config.toml
arch = "unet"
weight_standardization = false
pixel_unshuffle = 2
lr_schedule = "step"
Rows from block 3, named by matrix and row number. Rows with one number belong to one channel. Each number is 128 + 24 x the weight over its row's rms, rounded and kept within 0 to 255. All counts start at 0. Numbers have three digits each. After the name is the row's rms in percent of the matrix's.
# convs0: first 3x3 conv (model.enc.1.0.convs.0.weight, 128x128x3x3), inputs 95-99, a 3x3 kernel for each
# convs1: second 3x3 conv (model.enc.1.0.convs.1.weight, 128x128x3x3, transposed), outputs 95-99, a 3x3 kernel for each
convs0.40 048:171177130162131116128133121094114137094107148134164132123120126127113097133136119156166113159124131137127094111095089142115111138135107
convs0.41 141:107115104146144126133128112100114125094104095072078092155155151095096107132128134096096090127126128128137122171172161123119111111106100
convs0.42 287:097110105106108102105104102105105103089095087076086077112115114122123127084087094094099091088098084086093086126117113132124121137129130
convs0.43 050:156153133150148131146131129156121157159149142212209195143154130124109106125117111156147141143124129125136145062059092101111113094081082
convs0.44 047:152127149145148125126123128162152170152170102225185132127111110117119121134134129167169175153135140142142132105083086143134148105109121
convs0.45 061:145147170148124152124135135087131118147130100183161112146146117146141111150143116124129181137133114143147155093083116134148154124138139
convs0.46 089:173186181136135135139157151126135140136132065248233188127129119122105092140128109142146163135137141144165174064090081109122139122121137
convs0.47 173:097097090114115118109108111138153146132137123144149133125115116124121123147145148101121116123136121125137130117123120131136127133139137
convs0.48 085:190160173134119144149140143150137131158149164178176191130149132120107090099122102189142137139132135138138155078092093096116127097080095
convs0.49 042:135136106094140132130148121157125120136125127177152145122123146145122133149151126132126108099117100149123127116123113176109116144118119
convs0.50 069:181156169145136150140146153129139132129129117158176148124113119120120114109124108189173163150128145143144154104082099133148162121125127
convs0.51 158:107120117101103100086096107116121113104095096080076064128119134107101104120118115115118110111110106097096103097094092111114096107116112
convs0.52 036:188173192143123126158090152135143124153135088185180129090125159127129111118125098178174162164142142145135143080095062115122139141148129
convs0.53 058:146163153135119103147137131142145127149144109144173119117128117146124133145141116160151152138139155141133137102100110134115138162124137
convs0.54 055:173163174152125151136129130154118127126110089182172137117128092118109105102127115158163144138132124135141137101066099110107127135133134
convs0.55 053:177193189146132111153129130121128129138093108189200144131143113117125089113106110188174149143123108143148120075041077121130138120125136
convs0.56 050:154166163119130134136123122128156134144128096170174157116134103120126105119117111169153143121142111159153156090067088116124139137135119
convs0.57 116:079157125104155123104145136023122109044107085067120084129114123136124123139135134062124142088134119088111125142143164115147157129145149
convs0.58 102:094108114107120108121121109113120128148130141116095093152129120140138156137134131098106125128116108139117123141144138132144146124129137
convs0.59 097:160176170143145134135145141126162155123129112218213176144135125119107114142125135145164165135143140139133143090086074121129122117126131
convs0.60 077:207188132146136115146153132128143125115132124143163144140134138128109090136112109165169124122142126133157157125115110144128135145130111
convs0.61 094:096100102115110123109110105093111096082087071071084092151126154123111117127138122070100086097110108112132117157153138132139106113114085
convs0.62 040:163151130123115138088121125166163137158173158146139129128108104145111126119155151151124156131124135106111132140124138116123117115128126
convs0.63 044:138174172112124129102160127130145122156143129163147153118122090135143134143145133138152158136114135145163128136130127163144153153133147
convs0.64 131:094097086113107101098111109141164158122157144114130122122117123093095113146128143103119114122136120116114132118130114115125117116122112
convs0.65 103:121117101127123105130145131115116115111122132127124124155149164128121121103095112114109093113131113128146125153152144134121131123118107
convs0.66 071:151171169124149156130141159134146139157149101154165114138118109121125115135137140149180168144139144133150154084126119125149148117141131
convs0.67 057:142160167140144132143119127092114143126127109197188127144158129149126131137124108140160173116126146131145138113117146147167160148135134
convs0.68 087:175186176147148142141143137118133116118120102162167128129118126141132123126121112170174180138132142141127152096104111138154157147158146
convs0.69 059:213194172171148140140153117159140120142142111158167160114118114125097122116129126195174150140155132124157130100104098126133140135126129
convs0.70 063:123119152128129113121154128128135140143114099184156120142124120127129127146134122116151145120130138134144129134122123142140143139159141
convs0.71 153:100112095112111109090095095124148149104125102097105093125104123094086115131128135096107106120132121115124114100108117105119117107115120
convs0.72 227:106106105123121123114116118114120117104106109096097094147140141117110124142135142104111120117123122113121116086085088091097096095097101
convs0.73 057:149134138132106119135129145144123120151140129126127134127128120127120100119123091146160107134119119134128130129134139126112103130087102
convs0.74 042:156147153130136124136125114123114128136111107183126096128116116122127132133119138143152155133127142144130121126125122151163163145111144
convs0.75 060:159179182125154133122155125096123092126110078132135098089087087137096102135123090154174164109148134127152123131126152151135154149142136
convs0.76 119:053068065069092097076108093143142148150159160102103111121116123114117117133131136083106117101116123107114118118138130123131123114130118
convs0.77 053:174199156152176135122130135132131122122120108156141124149122115132110123140129129162185156140138145132137119138114123152157155142146130
convs0.78 059:130166164151144141142155123105131104113104109145162148137112109131117123133130136157178179142142148131144143116101121122132151132143157
convs0.79 122:064093057101105083097113108124143136124131122098107092104102115087081100153141131071111086109113115110121118143137131113132115110130109
convs0.80 193:103119107109125107123123124123123129109105100068068046113117112123128127060061071097104103095105092090100095113112110128119116130123126
convs0.81 083:156167148139142138132135115101123116118098057153125064125127108115103100140122121150169163134140135115132121101107100133119128140123160
convs0.82 144:099116097100114105111109107128149138109126106084104095135119142084095111124130131082112106108120120116123114134120124127124115112117114
convs0.83 064:153174172144156156129136125106125118134137082178165073130128122114115124129126133126154172125142130155145120107092128142157179134131143
convs0.84 055:133167123131148110156126112116156102123128091108132106157132105145118134150128137126164108137128101133121122140139135122128142160149153
convs0.85 057:171171138137129131128139109141134122122117098184151134113134114118122117145123095165167136151162113141154133099115117144143158151131140
convs0.86 036:160141160108134135143160113134099116159141112166115101142141116157145156197130098167187161102133142136132165092130124129136154139131142
convs0.87 073:164171147134139119137126101139137122157139109195182128146129113128104100140106123180163130138152113140142122097090106133110106123124141
convs0.88 135:090102084107110128114120106125144141109117114087089090129124129090095110140130135074085089108124118135126123154161142116119118106110105
convs0.89 252:098102110114109116120118117074081081076089085082081080132121127104093107103098108084072074095089091106111109137139132130125127126123121
convs0.90 197:108120103116121116113126122129143120118124107117114102127113115114101107143129138104120120123125113122123120101092089110097098106103111
convs0.91 056:146142149142144129127131162111138148127127101162168119134132118124143133140144153142155154158143127137143159067105084135122150133114126
convs0.92 058:117219189128163147099141124081129116120116084128112060145110110141131125154163127091136200109139136118127143113155156149148161143120177
convs0.93 055:158168153156142130127109130157150124154140120163153129127131106109123124147143114168183190121155134153145152094106111147149135148115135
convs0.94 047:154140180124151124107130108093089148119116097146117092115117094140109103154138133105143159110121113141119108117139140128138124166146156
convs0.95 082:188207179156147148154153152123125104136120094166157146117113113142121116103123116191188176142143133159158159108109104142147159145129141
convs0.96 059:166155173141141147133132140151149105133129086175147099098096092122101110097109114166168160141150132134139110072076093101131124100117121
convs0.97 086:120138145119128131114129117111107113105102110098088087127098102136125126161129142107157132119133139127119126181205191151165168149152140
convs0.98 049:139138158149134137095130130106132141143147142152147114105103091133158110096117109155157180132147144147135101128158127135135155121121145
convs0.99 062:175172160133150125127149121142148100131122104136112123116084084118087107138117127176175161132146135124130108125122125135137136151132148
convs0.100 067:136126141126124135128135109129136135129129137106117100121116122140136137145145141145125131106143126129132126161157147130137130143136126
convs0.101 088:150135113118123111114122108150133109132133139099112137118110127124113103131125113139159111112137129100134140179168159139148139142133118
convs0.102 058:173186195139128156147134149117124119134143108206178145105126127115087103093107114163171176138160141158158138080099113140121127126105138
convs1.40 077:059100110078117119073130124107127143125146135129134148154126113157136128159128121083116117094130139097152141106095119129131124121119120
convs1.41 174:156170196143150168142142154175176179154159163135135120082071047106098088144111122162162174128141151117134127121118113126126130137114136
convs1.42 170:126108106107082093101086087146139130117107102102087103188178175173161168167160165110114117106101102093095103156142147154144147140141155
convs1.43 063:087091119107115116117121138068082119109112141167181191184165164183155144162143132112125133118143133128148131146120121130128117101123104
convs1.44 037:063116086079112086138142140116115146146140124147151132176116158172137129136120089121160115105146116159144147108121138172136121120119130
convs1.45 086:123090044136124105106103111124119105128164146146160168129139154154137142130114128143079059152132113122155157144142153148123159113100115
convs1.46 126:081083050119127107104112097113127128128145141162156161140134148133124122108124135095110084137150125129134126128123146146127131095109117
convs1.47 148:185163165165155150170160159153150148147150151157163168124131126115113112120120102169161164162158154180168178139134118136121119097096090
convs1.48 102:085070119115120138120102105099102101112111119142133149158150158178144147141133141099092128112131120120116133137116128163154152105112109
convs1.49 040:055129127092135148126113139135118119141106117115183130148143122126128134092100129100133120103145084155160128159123144164129137113114099
convs1.50 050:059059011123118096095108073105102090135137131170155163158154154160127152127143121095105087143110098157132085120130143176140102117123117
convs1.51 145:176177200149153175122133147153170170132122130111105099154102092098077077136109119161181190135150153109132138137103112120115112133124129
convs1.52 040:078063042123108074066072084126097147120129099133110163172156166160141175155147107114106098129143134111123111109147137107115128107132131
convs1.53 047:097085079079149164083115125099101132120098151095143161163152115139167106128096115091128119133136145106135152111121106102124135104097089
convs1.54 060:070072070110122108094116137101139148076140150149159162164152149170175137141157168115134119111140122121129115112104118126132134130145132
convs1.55 056:066050074127141139083098125090096141122135142170192200164153134182158104143123090084089082144145133090137106125127121133123157128104106
convs1.56 072:077094093115134131111109085122098127105118146163151161154152120165144145130113125102112114141133137120128110123127128160155136097116126
convs1.57 152:180142087156130109144117113165156124174147133140157127103119142125134161135153168161139109131111117142115118122121131137127134128120133
convs1.58 104:163174123145141118153151153123119103118141126119138133135118158140134151112108099146141118140137120134152151131116126139136128132126129
convs1.59 086:094089046114122086093115099099123118136157165140161168164155169129101123126112110108124099136146134124137141132117145139138121132107126
convs1.60 076:054109136107148120123128094094132130127137144145148151194156135176151125148148121056107111102155121133148124131112144137132132122107099
convs1.61 153:184173201148148199153151179168164185146148151142134124114095077117103086137107107157154169120134162139137158125115110136128119125116126
convs1.62 041:099110127114081102106130121095136144105134122144137130182172146130152122125117124142116136119133136128132148119138133158123126149138124
convs1.63 051:098120083112124068120116129125118120114120124153158142152163144133155138131120129120118080121136109155145134110116146131111145105114120
convs1.64 134:209204197178159156185161151165153154132141140152151151128121114138130107114114098164169165139134140167150151133132127133138124117106097
convs1.65 091:127149154114144143163147147137142135084103116134147122160133119160149135165143132117139138107119131147139126135122113156134130105116096
convs1.66 085:121092046127121084125110126135142116129132134161158170165132150170145162159146142117100111136125130127121137120112126140138137143108120
convs1.67 062:103064035125103091126119136120128142126128151175181175149174161175149149142141140113123106118127129124137156115104139154165131119113118
convs1.68 059:099066040077127084102095115113134118110145133139150168135161167129162158114147136105095110129135105119141116135120149113126167117129110
convs1.69 068:026106086075122113085111104112131147104128154128139155142126127142114128131123131079118119100149131132136107147140095138108123126118122
convs1.70 070:129099028134106115132122100145159126142151137128146152145138152150149161148144129129125073131119111121151130110123137127124141111114100
convs1.71 156:189192178180183154177167153174164164157159145148131118106110099126111099128111110177166160163153137167152145129131125124130124105105111
convs1.72 176:176161198159159195158144168159151154146150144133137146148131117130104093119103089162169189155161176157166169149147135139114130124108102
convs1.73 075:124130110121140125134134121127140161101134138156174145163139125199177171167159134108128130113145124126140114122125133168123124110099115
convs1.74 053:101127056122125093117130118135116159125149123155160181130134125152152176141135088133105111130159112158135137105110103112109135156110115
convs1.75 068:101101056117126109095131053137150154148159156140177161142148171175169148157134131111115078115130129136134128131110134117131125112132120
convs1.76 160:198189190169161152182165159148147143136141126132144128121124112136136123118134111168165166132134132148148161141136133145140131126112097
convs1.77 055:083126063107136113088121096142149142144147140149142158169126155146133155128110114106109101160125135132128111114118133121121115136120128
convs1.78 050:080062043108097099106084091119153130147165159146189151163158157169183170112149122100127095143118107122141127127113143117119129122131123
convs1.79 151:179187183164169155177174145174172173152153161147146137117109089116112094126115106173168161151157150160163140128124120145120116127108119
convs1.80 153:116106140104093123124108126148156146131109094100071073184159156164139146177162175121131140109112128106097093156136134152126154147154170
convs1.81 090:094105065134128107109115107120148137141139157132157136133121144162140153147143151098121091131144124123128121113104115126110155126138128
convs1.82 152:194187205182178167179170155170164163151163136129129122114102085133124106125113108159171172150158140155146146134131119154122129111108099
convs1.83 053:110113026109143081090105076125130096133170142172179166159137171175160171136147156124099080118121127113154111127114127130138140129109132
convs1.84 069:105132097109156128088139101133150151127125153152166175139119113133168145155148127107141117123142124148151140137108109121133137108115117
convs1.85 066:084102097089110123101126106108122128096123163157183167186141140155160142132131142112134135109153120122127120124111137115131122123110106
convs1.86 054:096113091111127084127127117115143127148147129138158160148133132182199207119108118117119104115124134137119134137114123109138133124141102
convs1.87 080:073108071108135109126114115114132121110147160155155155151138125172149129159137092112113115121134109126132152112109130141107123116106112
convs1.88 150:159179203156157165151139152160161165148149144135131120099094084129105099128106111153160162132137145132137133121109110141129119114118121
convs1.89 155:132158167130125130110105093198203194153149147083093065132110114153128135176138163146165158123133134098098096136112132156130139156134156
convs1.90 161:184180184155156154152145146156145153147140139146141122128118102126120102124120084160161161147145144149147149143138117128122124113112114
convs1.91 065:105084046095102103105104095122132088122142122144146136129133166144146141110086109127112106136131113122129140131138133117141153106102102
convs1.92 079:128141050107126081104116117165168127156170156166179180111143173148171178154143151136124085126134112132126150099106145122119146117116116
convs1.93 058:044062043093114064108129076117110139141164131155141171160143146161159168122136142107121101146152103148130103108112112141152129115095098
convs1.94 071:120094092123131124120123147133147153133146166160203201122142142161143152154134131119131104140127135139135154135105132134133147131102118
convs1.95 078:057082052095113085098099095101105124108116130133163158134139144139133123127119116073099086110136119105125110117123131131136130137117123
convs1.96 055:056054046128131118111096105115125135141166179165145157162136181168161141144144150113120107151145122114126118146152132136135132125140134
convs1.97 117:118154071127147111145154123151177162162169183140149163102079100120102109145148167133135112144146117136131124105103123126119135131151136
convs1.98 045:076124044087108115123136133136176118145153141168156164129136136106136147121140143105129090157124110109115145114131155111121113107124135
convs1.99 056:084142071129122116104124106152141156144159159135138119126119120128156145160161148102124085128138123096112127117116129109132141133122141
convs1.100 071:115140129141153126112131124154163175145153149130147156101109114152136137132150164131152117142147132126146131095116124129121130123115143
convs1.101 106:082149139126160122163160110109136163134150177140135129156115097133115108155142128107138116123144127134133131143108111105098107133119127
convs1.102 059:069077051113125117085087082110110137154164175169156180133136170125125120148135130113094094137146159138120097123122164160134146115147106